A small image classifier, trained from scratch.
Model: 2.27M parameters, 32-pixel images, arch caformer, norm layernorm, activation quick_gelu, patch size [2, 2], depths [3, 6, 3], widths [48, 96, 192].
Rows from block 8 of a small image classifier, named by matrix and row number. Rows with one number belong to one neuron. Each number is 500 + 25 x the weight over its row's rms, rounded and kept within 0 to 999. All counts start at 0. Numbers have three digits each. After the name is the row's rms in percent of the matrix's.
After each neuron's rows are labels from the 100 images, of 14976, where the neuron reaches its highest value: "responds to" is what is common among them. Only what is clearly more common there than usual is listed. The data: larger renderings of crowded toy scenes.
# fc1: MLP up (model.blocks.8.mlp.fc1.weight, 384x96), inputs 0-95
# fc2: MLP down (model.blocks.8.mlp.fc2.weight, 96x384, transposed), outputs 0-95

fc1.288 091:490478500507499500500500511500490500500521464506500463500500509500500500517516500500536496512540498534474484482500457500500478500500486444500520500499520541508451471475469500470496550558500483478465515503514542503500500586498437500516441557500500482500488492495534447555511500506500500500
fc2.288 075:539469500506500476500500515546477503511441504500500500500500505449506562490500500514534499500474500533513538485497476500494500500541467553461527500500500469450476473477505500463500452518500450555524500500486471487500519500471500537493527500474470521511541544500463500500500516500533500457
responds to: count: two

fc1.185 091:568476489486488445471500492500493533503500507520467500472480500500500515511500503491555500539487543455500500531571500538515551505500486500535490515500500485444500500500518532449448500486497463529512517500500500500512537492500479520524505500459467500481494502500481494532559500493513500539
fc2.185 064:498537500512510500500500500487561453473519483479505521531500500475492549500502500500518469441515513527500500500500461508503460516509500458493496566500500500500552472487500500500500545500500500470500500485499501500473449449522469497529500528563556479516509535518500500515492480500557500536
responds to: tree; largest object: tree

fc1.197 106:514500500471473500463493520500516481500500500500452483500526490452429530500505498500485540500500500500500504485504470530536497500527481530500500500519506506494500500540500500500494511500558452490503492500511500546525498513421545515500500533489461461544508500495500539562459484539510537473
fc2.197 148:522498561459487500521495486471475487500473523484495439500509471516522563505466500492480500500488482500460539506488505490493458500539500565512476500523470501504490500520513500500500520500497443500506463491500473499451519500487546505463513542528500485552500527530487536533500494511532468475
responds to: bottle; largest object: bottle

fc1.68 110:491460492501486534423509554501499458489460498508516537500527462491458497491538500449481502493500542527500537477555500495484506523500529500522477478498524535476511535510500500500502500500505500505498500468532500483543526479465501500481500539500495483514506486500463500532536487534543440504
fc2.68 124:542474560477453500500480505508463500500458489518456457450542487500505525480496545485478537500512500505478495500563500473477487500508500541500505452509510500500487487500500521487500502560506465500497500458535482451507518500500522500474523503482474500512513519521479524511527500540542500449
responds to: snowman; largest object: snowman

fc1.210 080:493492521500482531505511479500499500465482500493520478500517509500433509500527534459500511505532500500444458500521423510556487497500529500500532461514517563509460454484477501500481510500470477506521500501531513484494503521527500492500500505537502500500513542475521464546525464500526446500
fc2.210 069:500463500500500488500477542510503526535460477500505473482500506491542540509535520519541447500503527550514551455452445472500517493543473500451521481515500500463480463420455496453500500496500498500511469500505500518500518500487492510526514472502487500497500542491500500526513498500508487500
responds to: count: two

fc1.371 110:497476494422498500460446508500500500500500562500465485473500500483493556483541542526529462500500494500539500500500505500506502470491500477511502523500500532491496445524506490501496506543496500450550481500510542490500527500508479509500494500524520521500500523528500502475567449500486473456
fc2.371 113:503500500530487535500505500462492545522488472500551492500462500520467495535464507480454537537481500441500500500500540529484500516500492490501554546478536538507470512513519488531476500506540497500488548471508500497500500504466485453486500474437500500500501500520500525487456499476443500488
responds to: mushroom; largest object: mushroom; tree; largest object: tree

fc1.358 096:498500524470519472451501500489456496560494477500525471500523448500500476500498500530512550500521486503494501500500521500511500500531478456485457500500545500500524528541450547501510500539470502431494500487500543448500466500488510551533459514468514487495467467500500492497500500500500478517
fc2.358 078:489497452453518537500457465511515457481483498508512546515500497521500532492500500455503476494500500493471500502469490448505476500543490443477500542551466499500568500527486536480500500482500511499505487446500530476492500500499533495502500549518543478476500500537520533524500492522478500472
responds to: light from behind the camera

fc1.115 098:465504490477515501479478503523500498504500524519471500500484540500425507474463500500500533500500542518500500500500485500514529510454430432548525500510432500500520500535489518512492524482497500500490500472523550502477505500500500497500500481485526500500451459500500443500526489533500445500
fc2.115 075:500492476500500524509500474455500498532500500460500484499500496496555500502506500457450478524459500500572500500500544500500463502556500466500503500500532488500528512500469587500472500516562489500500471462500500500500544500523504500500484500526500480510436500516490554500500500486519520500
responds to: house; largest object: house

fc1.53 104:519500500500501489448459495524443528479531527478521468527500510497500500469459500500540502505471500474500573500486486467500500510500457485500496524548480464453528511500537504472500521500493490500495500500489519500547500500458500524496446523521490518477509506540500496556545486540529482526
fc2.53 093:508500521505486528519506539450500528499512432469500500434470500500474500493521500479466514538588520497478458496500496508526549500500522511513500522507500528500476504508485475526476489500532500553491518500533526495512466500494444500480474500500500478475500504500524500524500452524467539512
responds to: barrel; light from behind the scene; largest object: barrel; mug

fc1.264 104:471498439500492500502500544500455527500533500500481494507500471500488459523579471500474463500507504535474532530508490500471534447525525500520517480500500429500486515457476500480475468521489538513475520547500500500515500492510500489525500500500471500500500449536463507523515500500500504545
fc2.264 116:517505546511503455480526491501538480481510500451500510499493545515511500475528481558542500500500534480500521515494500500500467500461532492508500484476500500500488514489555462486484500465440511460523483500445511516508505466500479500500484535512520500559538500462491442482504500500500500556
responds to: duck; its colour: black

fc1.223 101:500469500500496500500500500500484500500552479500508500500475452500495492536500532540500500500500515515470509500529433464505500487472484500516510527500500512528476503500500478541417500496487518500496554494523508500528500515428479500533476528525487540500500592537500500537504500500468500500
fc2.223 104:428507528500500503500535500500521500488500561519542500512510515530534500488495510500511490472500500529500512437500462438539500529500500491461501458556500500500500500500447493500534539500500525495471500470485500521461541525500500500482510490500500483524461522500500503484506500520430477535
responds to: light from the right

fc1.61 089:566500475500477500432500500500487474486500500500500522492500464465466483456537500500500500500500525507500507500572484533500489474496500500500500499500509500500513500541505533510500501589509456500559512500516530500531485513500500466500453500503486517503500536528462527530500486543542470500
fc2.61 095:523457521514483486530488511537465500492467460486468496485508500455500535458538519500500489500517539525500541519512462499454500457551470500500500482500521500457494500466488527449455500519516475486459500497500500478545519500470481500551522501500472494490500513539500500500540471528549506512
responds to: light from the right; snowman; barrel; largest object: snowman

fc1.199 095:500500517500478440463527507557424498496500501500453477498500493499521540505551514456481500549514518551500558506513500500500500500534505514500508464518502520500442500494484500535473536500503536517445497500500500483525546475500536479506500500525472465500514500515486519499500509499500499534
fc2.199 089:486500526512552478454537500505500462497500519459489539539497500500490500491479500544514540476479498527500539500508500470505477500500485500461500451500500468496487461462533500500531500500450495440500500514471503568484500500493508500500500521518504500578505506498500500492500561500531463527
responds to: duck; light from the right; largest object: duck; pine

fc1.350 096:533500525500473569500504500535485471500475540500449468486526498500471496447484492500500509500500480532475470500490498503500510488500500500553529500499444469470513498500483488486470562542538471470500508500500528518502506463490555500469500500500482500500460455500516508540500489541472528537
fc2.350 110:507500513517514500492512505531500500520494535501467500544537517488497501500500504531558500451500500521507540518491445490525510507500467514467483443510455483482500452452537500471520500462500467481500485512500500591454500536489530519519500519469500500524476515500516481535515510495522486516
responds to: bottle; light from behind the camera; pine; largest object: bottle

fc1.44 098:545500500436480538500504507494475500505464475500486473504502508492500500500500487500558500500492512514503562543500473487547500491473487500531504499557499522500500500552500533501500498467465506489502500470495525455556516499483513500537554499490445531500500509500441500492500507528510445493
fc2.44 112:536500535471500500537516447523519538519500500533552506500522589500472544497461500549513500499478473458466540525500500512490468491513468535500478533501500500485501480499547497475500500489465469500531500500452500532500500484477500479490500545495448500500500472520477500518499500497507500477
responds to: lamp; largest object: lamp

fc1.182 084:500493443408479455476500500536500500535500466557466468469500455515513500523500527523500500488500500472482504500500461528532491515505449477458500500512500554500478491500488525495518500500500500500500500500492500479500498500500471500539584491522512500500509500490462563500502500498500500494
fc2.182 072:500500500554500481493563500488491500506536500500517527565434499494482485455500430500526522500532490500500500483491519491500491500426530500516474500468500500495488499500489503528500480470488506518471500500500563500500476506527500497496500527464500504472500453500534500449459537517486500532
responds to: umbrella; largest object: umbrella

fc1.271 097:492494475517409496497472500522500500511514537508507517420536473506497500512523492470500516534500461500466486500500504539539557472500487492500495511474500500500500446500493537491417512480523500500531491509472476483537514500531510499527482455530500500537528500500497504493500500496524500517
fc2.271 093:500537478499562495474500476502503505500500475465549533569501520500497502500500478511556500485500500500531546483500506473500465500516488455457439500469498521502550500480500508527543523455446516496463475506493505529497500476500499549536470500492500502485496500485534500508482522472500473519
responds to: umbrella; largest object: umbrella

fc1.369 099:500472480500491456502500535481518500500500500500494476490480500490500500512496507500547492538500500475472493500556461485512530509468462488500545522568500500439475470515547501490497500522493500500514500500506491500518504500500462518500540512399459542500497500473500472501500500565500500525
fc2.369 061:500477541467435500540456512529500500500500467485500500461500512500500573500506500500500500462511516539561500500487464490500500462500500497500500505500461500500547500500500606466500494500497481500500500475500500500500500500525500508539500500500500569500500500517500500478500449537500471500
responds to: house; largest object: house

fc1.12 100:534500527442479510500533524456482465497500499497457474480499481468500502452500523482500500500553529550452505500525491500498500513493484506543487437522500506480500476500442533516500500525500456467500430500522500511517486500500500500500500500500500500494500536500500505512532500556552482469
fc2.12 127:523464482508479500531471500506475549507478474500424476453500497500529494508553533501500500520500500500526516537530500520500525470540494500517467508493496477479506500489506536500466443543500466514496496500565467455500500517482477500520513468457487544504500511486462472500500500521539500476
responds to: snowman; largest object: snowman; trophy; its colour: green

fc1.351 093:508482478484490456497500537511472519572527500500468475507508482454493500510491500480519527500536517527506500451526503500549510473491484500522504500528500495467500500500500500464474486522536444470500501500519500500534500533500455500500500497424429531500500500448488470500510500554500500500
fc2.351 093:500486515500500482463492524464505460521488500462525454524500500483502520500544480502500455478491553533554512500500450500495507502562500458471522500500486528475465495467500478487500500500500512500500464500498476554500511500452500500551500481500500480500500578504510526523501545471525472500
responds to: light from behind the scene; house; largest object: house; candle

fc1.10 103:500500476500462461500427478498500538495465467500489481465513536502521495500515540500500478484504541508507500505500535487500500429500497468500537506475509546508535500500451537486479500526500518529458528438500491484526553500468468524546495480457500486485500500510500484503529500530500500501
fc2.10 087:500478500521500500505461500532545541500467519500500496443500509500567547500506562500503448500462500500559500500500500445479486480511500500491500492500500553500500474500498521500500500500500500523502500452518450479517551519500489556500534466456497500531485499518500536500500481500500502462
responds to: house; blue object; largest object: house; its colour: blue

fc1.375 084:497501494462461546479485486510509472453466519482526483500528495485500515505501509458529500496540489464500473557539452522516500503500500449500524500513500552500481500492468488502496523489493479547484496418500515493498471478500500500483547500500518500500484535448529480500514457500451503516
fc2.375 070:500494495500500493500473537500500531533501501543496471512500500530539500550528518539548450500519528548488511456445435489511516500529478500500519431512445456468496457440517500469500500486500495500500500500487500547467500518488504489500500485501498488500518533500500478528512487486513500500
responds to: its colour: orange

fc1.363 105:500429478479481500515500474507500500500500500561474500527516542484500438500500465500565500493494495531500495524500500500574500503513459438511555536500480520472513467476500500500500500500538454500500500500509538500509486510500500511485516500500500562500500500494500497500542507546500470480
fc2.363 104:517501488530500474481500450519526479471491483500473511510496521500558548486500500477538500500524500499545500500506475500474533471500459506500535535515477519500565500461492524500473500451516503510465468437476500483528500476485461513537534509524500500500500500500565500497500470555505516500
responds to: tree; largest object: tree

fc1.83 105:499500507433453500506456500479490500537484549500500473500492500503500545507504553518512512500474456515500534476474444472533511500500500500500500500541468500532500482557500499500500500491500500500500465500515469472517500561471500549525500500500472500512470533518465500539457461501500461476
fc2.83 138:500497525485500518488533480478518486504491529500544479580500494533523538472471456500514492482500460500438532500500500486503459519503500540486500500520452474486509480490515500500514522484464494490511449500436512521456500477500543482498505557545500498515500502499500500517467515500500447490
responds to: lamp; largest object: lamp; light from behind the scene; bottle

fc1.73 072:497483501507506460500500502481502500496511500496525546488522551494532500497538515498550493500560575517500489492500445467504525497534443500479523491513500481469500500503443494450488517517482500550500504482500549511482486506485489494528478500479503500500494565461504445483510500484489483513
fc2.73 063:505482484500543483504502513523482529531470476500500489497500515492530522490510509497516486473500511512508510486477469486500515500524459528328502521527506500482500503483500504482565488512500459500506497481500496503500530518480484506520533508482500500475495521500491492519500500510511484500
responds to: count: two

fc1.296 093:500474500496496550476500490462478516480470500505490522457560500500468500476535560523473476500531500500466518500550474490487500466500500479508500465465502500493488481502500500500500500585497515500533535511500500512515515507488537488460500504500484532512542500563482500500538500536500439500
fc2.296 100:516481561500460495503500473545500500470483500519449500500564500508529505444509525525477485500468539487486520518565502492454491459485493511551500473481500500498500518500499480474455524500493492431494510500509473487537544507499500479500500524503500519531472500500475494467535481514500469500
responds to: snowman; largest object: snowman; light from the right

fc1.376 113:500500500479433500461468500505496464503492500500499500501500493500500528494491543500497503456500467488496500464500512492526510506481500500497511539500501570522443494500503499500502500500585525505518483477534467468536500529463500577500448493492448500500473526500508500509466499513500509455
fc2.376 144:513498537488500526491474500442485501501478512491507443546465488510523546500500500518499500500500474488454521533450500507494485496502500500500477482527457458500502496544552473500500511500519464517542440482484472498448518500498574512466509521504490500540514500543485518522516500500513492478
responds to: bottle; largest object: bottle

fc1.225 101:554500500458461458441509500478500513527502525559500500472543486501500502500539489500500505468531493484506482517480504496535536451465541500500462489493500514500500471493424526500491495517482490498500494541483468525500468501500463500540446523528500508460529477500517516477500500481532500496
fc2.225 093:500496500500545500500559531504500486497537547500500500571457467541499448472482475500508500505513443549500500500537507500505500546491500500500500458500471513547524496461474519506528500481485518460500495523475527521475468511520508500521507516533500491522459457461506495484473500512500480529
responds to: umbrella; largest object: umbrella

fc1.246 099:561500520475473540500516462524544485500487510485500506515478500496465522503461525500501500500500500434517524473500500539519500493500506505500500500512513500452473454562532500472479500500500495504500500496493538500556518500473535500500494547500432500500459500540470500506440507531473515493
fc2.246 118:500500500460499486500532504500500547507478529500551454500500500510548551500439500500492500500481476500464553500504487481500472500505500592500500489519458500494488473509508500514501521501438469502508473489447474493448508502523526487500535540507500512520484512517490549502499491500500474477
responds to: bottle; lamp; largest object: bottle; largest object: lamp

fc1.274 095:500453485485485487500458482477500500500507500542469483500495489535500518529527500474500529500532492441500493550483487522520525474500484452547502500536517500436540553465526500500484508527488500500505500500500500426500500500505525481450452500500534500521500500500527500500533484538488526540
fc2.274 105:500545525500500502500482479500553500480500552485500539529565506507499500455500543533529492481484479497436483497509485485500500514500480500504444500512487452478521528502556461457532500500500484500501477497515500542500450541479543495499488531501539505518500474500523500500518512525489509462
responds to: light from behind the camera; barrel

fc1.335 097:502500500500500498434500500522484488509500485490485500524501465487565529508500510500500500487504525484538569518500523513518495508500502457501500500500546512495420561500500507489481508501496500511447499500532451500572522481488520552556490500500480508488508443500514500500500506500494500512
fc2.335 091:517500531517519500495547559500476512539500500485508449500463506479500505500500494504500516520500507500464514483522471495518500515500501522500454447510541500500442532500573468535485500483511476500476538505494478514489500507471560500453500537445472500526500500540461491511500533518500518511
responds to: duck; largest object: duck

fc1.275 100:506500500503500517500531438537480497487478500501500540469550527496548500457517500478500524497482511499524481569528472474481509456500487500500528500500505562477493506500500490500500509483523499523462555447500496523500565500457500500533485503498485486483451500534500500500521464500454503491
fc2.275 082:473499515461500501500500481525548529500500549500534500513523524526481475500458505500544500500507500494500540523500470480494512502494465500500546533495444541507554500440478484500493541455479507465514496500454500573485483529522458456500500485500513497500500502472548492495500500474500498500
responds to: pine; largest object: pine

fc1.214 124:552483487500489545480534500560459500500500536500443519464545538481461474500500500464476518505482449500500500534509468509494535482500500500564498510528486552445492506500495516500507483500529500509495557466482500514515509513476500481500465493492500501500479509508523509506516475555486514523
fc2.214 173:507489507500500500500547467556522522517478536517479537500553500500525481455500500526549485500471504500511521541531465500482524474500465508500483500505483500461509500430503500488494479500493490446484471513450468563500500513500460475547522521487510514500500499455522491524529467515506500500
responds to: pine; largest object: pine; light from the right

fc1.31 100:500478470463496445500500500542509521572530492576478478445500538472447500482491538513524500500500526500482508500521471500528498473480500483484475520500480500486500508500521508500500493491432500500500463561475536500502500470489500500531500463497500500468543540500500509507522500502528513483
fc2.31 103:541473500460475441500500500535500500510500492509500500481530525484485514504473500574530500488500500469494567502500471520500500469458526543510494492471500500500481496478500500500472530496425500452516525551470500526500470491527489462511516497517463527501550501488478500500471500506524465485
responds to: umbrella; largest object: umbrella; light from behind the scene

fc1.125 085:522500519488486523500500500525486547487480506496531486500501508485500515532507555500553499500542530513500500500546468500500518500503500500515527460500500549517485500467448481444484558500478464503484520488500527515513492546501425482500512500464484478500500502481504435533525466500492456500
fc2.125 052:523470500477500473528459524500500517489468521500474486488500519470514560514492501500545517446505501533512500495474451470534498500531500500419533500526500500454500453478500527464543500526500467500500482486500486475470520493455496530496535494466491500519531516500500500529491508520537503454
responds to: count: two

fc1.166 104:484500500500505494500500457502498500509478533478500492432503500488500500500500500500480504500500500512507503490500488520470544500473557487496500500500539543517520493517498539456495500532500419479563504500525591501500495567519456515502500520485525500520441516516500500500500484500510500527
fc2.166 084:479500480531502512500510483557537477487500507465507500521457500500484497496502467500478475478498549488500500487504500500455500503476540441492500500489453514489540500500500496542518500467500549490500504504427551490472500457521500500550500500541545500521484500473507527500473509479474486561
responds to: light from the right; its colour: blue

fc1.46 096:500500516500519500465500500507500485500519484463442500496493507451502500500498527484571500520500500480531510500500526489541489500447468500473554500500521459430500500500525500495500498508556512489467471506508497501552529494473508522541472485445500514469491533500506461478500516522479520549
fc2.46 105:523506557538543482521485515486542544498536451469514500500502530500481490500500500500513496512540519471489500500497500532511500492461536496484482496476553497500463547500529445476515500500503492525484538500537496500514482500489450472462474517464503500502500456465507429500475485500514532512
responds to: light from behind the scene; mug

fc1.231 099:500409522473492486500467516511516546500443500503500513489551500460500533500558544501548461500512500500557489488489445508501523491500500488502501470504500500496474479469463500500493500549477516517500469535496500523500523500500498496526522512500507496491529544535520474530521500509500469477
fc2.231 074:500486500455500500518492467500511500471493500509464500463494500483500489494508471500551556443537500471521460500455500523487512500525597451446504500500495493449489500500500500495500485514519500500501552500488512500500484500457492527462475465462500500539500500542531500500500529489500500486
responds to: count: two

fc1.204 101:500483465501472464433500432500503462500503500517457496500500500484519524486497500486505500500533548500473538533500489502500533465470535500500471485512442500500497519537500500491484500500500531525500473500519500442500470482472500498500505557544500499500533498519485521507542475580500503500
fc2.204 131:512500491470500500444472500495500449436500500522476500520500483500519504470517500500539500500530500494457474537560445477493522473491513497527449500500478506535519542539534451500500508499531500523500500500558492459517471484462500512500540526502500494517500501500500505500500464560523492500
responds to: barrel; largest object: barrel

fc1.239 104:482494457433486500473489500544500500545500533553455500500529500478481455525517500500579513500500472499500500547523480500500527497470500500495498500500463493500500469525506474500526489500529511473500468500510485516494511465500474526492500452500500500500500519431477481514560485500551511500
fc2.239 126:471526477547509469455500500500505430508512525500460506538527509473481477528526471515546500481473534526520529477507453484509500486500497455478512474500461457501510491500520500511509500482491528444492484492500496521502526477500558565509520494495500498505541500513500480500517520500525448533
responds to: tree; largest object: tree; ice cream; largest object: ice cream

fc1.80 078:501500500500515470515500516474505500485502500484535535499534523500501500535525500511555492500603584527501500474511483489500516522541480497478530500487500473483486486487500478439521481524461507500500512500500546507500483514491497513544500511432480486481500537470514458496500516500500500500
fc2.80 080:496488500487547478500486517519500515520476490496502500500496525483523526500517509503530478462508515522516504479479468476498514500521474500328507517522492500479500487482501500481565493510491481483500487491500514513490521500473487518530523497479500509474507517511506490514500500522519470483
responds to: count: two

fc1.307 088:500440478445500500500445553500478512500510527522476496522517500469465523500515500462530500536533480501488500450500500491514528425535500454505515538521500531447466500500493500514466517542500490526500519506513538485545500514504461500502500500500471500491532516500508485501521458530500500500
fc2.307 089:454489544512500454472500520500526481459500484488474482453500500500518533570522512520529449477500500500500528448500492500500458480500517479497519484500476499485500490469513500480500530500469500535506447500500487475529551520475503528505500500500493540547500500500475478558541488486491445500
responds to: mushroom; largest object: mushroom

fc1.305 095:500508435490488462438447500467526486500498527552515465500500563509515531523547500494543500492529500501500465518492468490513500470491500506500533530500500541503506500500500502520472510500487470467500500508500515543519500536484427500545478523513501500482515482473507484543489489471517484475
fc2.305 089:499494516541546495500532498500515504513505494461479500466478500500543476473497505500500506500524511524526467485500534506503546530502543480466525431472507510500458500457474508500533500521500519479480536500490488500466479531479466497500495455447517487500446483487534518500459550510470549500
responds to: umbrella; light from behind the scene; largest object: umbrella; tree

fc1.249 102:500500453500490445508512490465500500520523457551525500497533473476491452494542505500500457500492548494462513499512432514485552459500500500480497500495538500459484541517502487504500523500512500485500515534500500578519500500472487489510531509476490500477478513500459519492527523533538497478
fc2.249 083:482500451502417499500500500502490500500473502493500486448500474500508470500513500500491500557478500500500500490500491526499500500527500500500500506540500459466451500555492500515417500503522480473500483500554476475527500480459500500468544500500473488500500575497464503523545500500511495500
responds to: grey object; its colour: grey; light from the right; barrel

fc1.337 122:491500469500506462500458500494500488498500500500490497479541493408525508475560486471562500494509500500529470504495506479500512497537538452490515500551500485445481488491508561494498479547505515500500510500516513493511502500442501568512500475467500500503502468498500500502501500520508470470
fc2.337 167:500533500498539524509526462497531485475547509529533506519500500516471457495464436499484545500500456457490499551509553522497491535468533500500468521474500504514517530532527487528536495479490508500503527494465514487476470500525508485472480514509531497529480461493518500500445498469478522532
responds to: count: two

fc1.360 101:500522500462484555504434485518506500500487500562430501450540534500491500500500529500529518467485543500505483553511532500514513504500478498554524512500467474494490467505544474495493500495523518510500482451496500487535539500443529489500507500493482509500501514528489513528549500500500500487
fc2.360 103:510541500525511500500483500500493500484502557519473484540507529498485500528500522535516500479448506489505538517447487524482473500494500508500543500499445447488520459506555501465521477502500500465539473483500500535455500500500564509486463464500479533493537528500476466526500498469500500476
responds to: tree; largest object: tree; robot; largest object: robot

fc1.373 104:516464529511473492514519458530490500484525469474452500500516562495500522508500483487500516480500485498506531536554478500493488494500525493544474474529500562500472500473511500511488500448500500558500503422500486563523499542495500500480500540468497500518500495500500500500500503531500500555
fc2.373 096:516532500500520500474552520553483474515499513533500544515554496500500477465473500500507541501493452532491548500547486476513500500462477531460442477500514500532515500451500517518534460500457466480480495500473500538471448500500479473500517516530500500500497533500513487500481504497539500500
responds to: pine; largest object: pine

fc1.110 093:460500500499500484478472479500500470569470545500496505489500500457470526506459499500554500506503500500560537488471509500571499500482460429474534515502467489483541500500472507495500550508500513463500491513504476500520526501500500520539538472500500516500500521513500523489500527500541490467
fc2.110 087:500497500525500520505532433496453504456500500475500514485505506500541500430521520469477504524472488500500535500531502500473494461471500500603462482477521500500500524500472500500500500500537505500504528493500500511525484500489504471502500533500500490500500457500529500465511466557490537548
responds to: umbrella; tree; largest object: tree; largest object: umbrella

fc1.143 095:493500497509450539461514547500500477470500529523511555500506480500449500539500496450500489500500467500500550500514478500511493492523460477546500502543495500488500500442500500510488501458538517500455500500509495491547505457476544503500500505500481476536537482511500549556507486534500508481
fc2.143 090:537487543500500474512477513500469482507464490500500441500476531472476520472500523518500521543510513458484500500506528500478532473500530500500500517531486520508511500588500476472477500500492482549554497500528515469444500507503528484456517500456500525464500519514500470483518500516486536456
responds to: pine; largest object: pine

fc1.137 097:504500500513474500507495474540417500544500500488501500500490472500500532502495515500500486500500515500500565500544500480497507500500466500500508482570516560500484503471443516495500497500492500506449500500494447493500547500474500490574535500489469488500445500500498500528500491500509500557
fc2.137 096:500524516505541461468483570512469503498496500447500500500500500463480500500527525512564489471526500556500560470490500456510484511518500500463459439500509500486493478453529514494519500495498490498469500500500527541500500523458513500521479492474510509519487500524495476548518500515500449488
responds to: pine; largest object: pine

fc1.51 110:516537494492461446480472473458471500500500500484500511500507491500559500500510477479515482512473560509490500468461500506500500472529478522525471478503527500502500542484493478523466500522500500500500468500502447500525527489475533497457478515500470500441500500500533488548527500577545520500
fc2.51 135:505481500484494500500468500458473500500479469500500500457469467532542500500500510491485469522526500509565455497472527500493497487527542492522500513493519500517488539532479509478468500552525507554520500500508504429480500483541465500500517483500500500464454531522475512445496498492473554503
responds to: barrel; largest object: barrel

fc1.8 101:500500526511500532500491453545492483508457500500470536507515531485542509457486491492482500477454500522550482534500462500500490500500473484494550500512491556484496483449500506500471545487561494500500520484500499538525536500500472500534500464487489496504435500514528500513524459529500500543
fc2.8 080:500500501500519500513501500511500481459547521539500500500521498500494521446482476500524500474500468500478500538502500500500500500495503500500500533481477500500583500465500500449500536500473500500500519521500563500504500540539480462523500546500500448439500470497583500482500500547500510500
responds to: pine; largest object: pine

fc1.162 106:500500461436500527485496508519525463500510492560424473508497510463482461536540499500576504500475515502500500533514485512500532500500500500500521500487478500520500457517509500500519494500532500500502500490524473535500545472497492540498521460500486433500500550500464487523539500500515500500
fc2.162 121:484540500526514500476502513529500432500524541500461490550522500498469481531500482512520521491468500534500555500500479489502477500496500481497500453519467444500504489500537476500512500500500510431498485489491495523493500500487589536500501508500500481523534525520487469524511523491526443500
responds to: ice cream; largest object: ice cream; tree; largest object: tree

fc1.40 112:500500500436476486454500482518491500526511535536500531438539539500498476468500509509478489500500500482504500500521486537530528456500500434500500500488550552515499500500460552511500506508449500493483533500508511466563487500500443500535500536531500500494500519478485490500505512500530501500
fc2.40 123:500500459441500479500500510534547500480537494513527500518527500500500494500500500478500498500500481500471565464500474494500500500500500500445441500503506500535510500470468500500500500453430519500412516542500502500500468492495485500527493562534500500514527445500500500497475500500515500500
responds to: umbrella; largest object: umbrella

fc1.158 104:500497500411472500500520482480500496500427500500472456529500500473500537500489495479520504500500500461500511507487500517526500513523500543500504500560500500485477426500500500500505500553500437518541454488509481500496505500489500506500500534520442493500465500500458500505491479520500452500
fc2.158 111:506488526500500491483527500500500503500478500500555500560430456507500550503480471527495500480504482520490572500489500500497463521518477530500440483500507515495475500500500498514500500500436486533475481500473481496474500457559505509500500532549514500500521508482490545500457500453500484500
responds to: lamp; bottle; largest object: lamp; largest object: bottle

fc1.251 106:540480500509482532500489500530503520500509507468500500500497500452438500500500500522488542514489549487488476487500500500500557500500500500500523500465500473495505419523513485503470518500543515473513556561557533500506500460508500492463474500526499500500503580529500491500500506488500500536
fc2.251 106:455500500495533527524500493494484475490543503479500500517468474528556464500499499436462500521499489513513501479500524503518446523519519485481470458500500500533525577517477510498512502517523528514444500455523518449500500491500500500512494509491523462503457464538499500500489496498472531543
responds to: light from the right

fc1.237 106:513500500453469500500537500500523465529475500500469500534500522500499533500485500501522519500496500499500514456500452514541501501500500533500449500543464500503450468576500501500492500503524463500506461501513481500515500509451533500516500567515437473511439515481476535503500482500500498475
fc2.237 134:492498536480524503482514500500500492500500512477537453500458472523542556515479500500500473500500483528460548470468500483512452518533500543500500463510482487488474483509500478500526512494451476500500432500481500500466516474500523500479508549539493500564521500502500536517479537500530454494
responds to: bottle; largest object: bottle